{
  "mask_ratio": 0.5,
  "encoder_arch": "vit",
  "beta1": 0.95,
  "one_sided": true,
  "batch_size": 128
}
Rows from block 6 of the encoder of a small masked spectrogram model, named by matrix and row number. Rows with one number belong to one neuron. Each number is 500 + 40 x the weight over its row's rms, rounded and kept within 0 to 999. All counts start at 0. Numbers have three digits each. After the name is the row's rms in percent of the matrix's.
After each neuron's rows are labels from the 100 clips, of 14976, where the neuron reaches its highest value: "lies over" is the class under the peak. Only what is clearly more common there than usual is listed. The data: babble in 24 made-up languages, each with its own sounds, syllables and stress or tones, from a formant synthesiser.
# fc1: MLP up (encoder.blocks.6.mlp.fc1.weight, 1152x384), inputs 256-319
# fc2: MLP down (encoder.blocks.6.mlp.fc2.weight, 384x1152, transposed), outputs 256-319

fc1.540 150:498497461586509488461485509582515514435497459515551556514554505524499502531473505542535541555457416431527508419545467575488473525525533454468537539534515511398500507478526534504525490538441459
fc2.540 141:509488477535510447423571547527508566502381566538533520551453503548523533445505492576527539503440462472504490505497425501556475447478495520599512549545494472515546508556508552533491524520521498
lies over: /ç/; /f/

fc1.77 106:550559443455514464537508486525487521486524532522595503501500569518519459470581474445589547518559507446367504482463514477517456451495529514522486557483593449521514460478527481450459541487495525
fc2.77 090:525525482495479549454536554500509538437483482519458517540464462451499470524531561558465496570485465498492477510490503478503503467525514539526467511540487532492470498457466432517523490502526484
lies over: /æ/

fc1.401 173:422487575535504464495553557546449549465527503505563463473483512543531485455516527476558482468520567467558488540448574515492459532488527463414493472389487454522454476486541603498518507568525533
fc2.401 142:567498534449505476512473500466520427519508502481497408455425510478532535533555516463489436413484545548531466504506487507500536489553408538549481535553538478481490537531482444509477491455457504
lies over: /x/

fc1.24 141:523507378500517446483546472549565544549494518521489387578454530497521549488451483458509514557478514508469501447509540515542499422481573487498480468520506515538481502458441432456500528533535575
fc2.24 132:554530559446554473487494519445462490478527464513477552494452495516430471461528492524526501488494630498419459529473437525455450558458508560542503476545537532494470465488542497503523473490471489
lies over: /t˭/

fc1.607 203:500495522565481494611508501467490568572534521555436455450489568528551456532465526535499508526463480528441461526427583477519495466453484523493534587454474527517497536492501473461525579543469553
fc2.607 205:489494463470497463504506469506455479585390522507494535499502471570483503532572537447532454516541425467458546429497448461491545474484454496535511494527514445520502490539483395497518462508506556
lies over: /x/

fc1.668 154:570452457537547470488496547486476555468546462541463499527544564587474473538550429462435520464479511510534553549498492459555494446467508563492520516476512541500413466484550529521532492477474532
fc2.668 133:514580519501436506466544537501441459474470514485452484505490491471581458539526517533417495525541530516455514521484536473481498527608536507477460509471478514548522479435498525486495562533496427
lies over: /æ/

fc1.158 166:493443556514473518505522525487480460476474517483453539473486490538452571532396545518479514478477509394478523508570495532425490461534468488493496540472534485501500504481535498513500538465514491
fc2.158 146:430480513493499539507501467444487491502505485480557508556473583470453450473491468509573554423573453483546517547518501556509525519522472489495504497419519564563493496485439464516511496491582562
lies over: /ɝ/; /w/

fc1.732 185:474509534554555529458465523500437571526433466455509493427496472494503483494437494518492501489509521454517579507509487513475520482472531505475553499458460518524531528509469557449491443469513430
fc2.732 167:450480525465436544525490474461448475427555483491524545502510537493498476521487508587426493455512526564557529532541488549481547509482460568532526513488483508505550474512474547459456523547475467
lies over: /x/

fc1.756 034:486559511470491456495480505456485593562517435545434522499512542484464587509460482518571544486439523499533534444467461476451521476497488578503421423497465471463496424436472574528545510486499445
fc2.756 068:470475525546412522461523530579535419523548607454539499428501476534540460498539526504496411550532565455486523490540449504540487535467535408557562510468519520535489565564496442475462490608504526
lies over: /ç/

fc1.303 143:469505535532532501470568530536528529488546484443485477490496475519525451487453566511461467563472513485502490493454470508533428542573464450425491521457481514474469501520533529518561500533516431
fc2.303 123:491455523555508445564466496507474489453478439456456499440549516427556524460488511482528498577553563516468497474540420489465502492463457507518573492513480542494477523435476513527547539441532521
lies over: /t˭/

fc1.727 174:553474514467526538437613476523451517501467479511537591588474473481443487445460472517538516477450493465549442536540467505536357445448446493445532494534561499540451549454546511509467478478475507
fc2.727 165:461508451579506547543463506526505529564491492550399473382527480470558472550508517452470458555519557566482429554478512451458587562586561519574584514474501486546540516542395458532531547490509507
lies over: /t˭/

fc1.563 037:504538461446440536503419508507548533510543456548452478542544490561508551499495491507544498532410548468506443531515491498392557502454553483473485494449539498494473498466492541551529500494546456
fc2.563 068:496507578546540485447560479544462469506470557454545567412494525529482464454490523532471456483562532482535513501490523528555489498529501527517503508529490462470478490568463450450492544502503530
lies over: /ç/

fc1.481 037:525466518506482468425505520509499472494483463583533545543529463518459489438521519575487455546497548482531501515524489453456478527530505522574551481503499487487467483538441490499512450535510473
fc2.481 070:504518512537517500555492493481462495520514489479536459477503527494510488524476485480522503457485470496462493479512526509500530466479489487490482491473490488503509464470502517498512527476503514
lies over: /ɝ/

fc1.250 135:524586438533470501550473536557481500419545487446506441464477507574444447534505429491490466509413496545550520451515544526478523521542436497463502505515610472517443520456467441532557388572468488
fc2.250 122:529498593464519507450483508493466488506580508522552519530493465483579512527526507470486533516482431526483555481517484524467534457448488512507465497517537523509577503561562489502490552463481542
lies over: /x/

fc1.166 029:455556538523428472430530489429513523472512450506482582548434511549508473553552546454541528494514590494505443504477488430477484473454449576452519478505485563535538452519478495472514513508537544
fc2.166 057:524525485471553543549460514553462475583509498561521429442513513473473479440529474551525498474482452535457545467527554519495488452530555474570437466458512427515496492481538509534500538533512507
lies over: /æ/

fc1.225 168:520511465516516494525563485491522572472492444484577511482512579522501486468501533582516414526526491454513501472494485504503470506512510481526512465532480515463526497591465444483516510497529499
fc2.225 160:548509545495520426470492482512477503480465505440498520531548448460572481427421494516494497500497590516496527474534500522444496431539504526488556483508462502541499488504495622509499460521462475
lies over: /t˭/

fc1.521 190:590550529542551457436448473488488550452447482570482491493502507521468524410472457528495518461490525568433568471473457485506532459469533416461501447477660433508450461429547486477483475459518475
fc2.521 135:423476461483465505519478493504490469473499459439473516491520550456493476575547552468523467442506480468505485501456531493461492535544496560516482517464444549563478539554518536526455559526534436
lies over: /ç/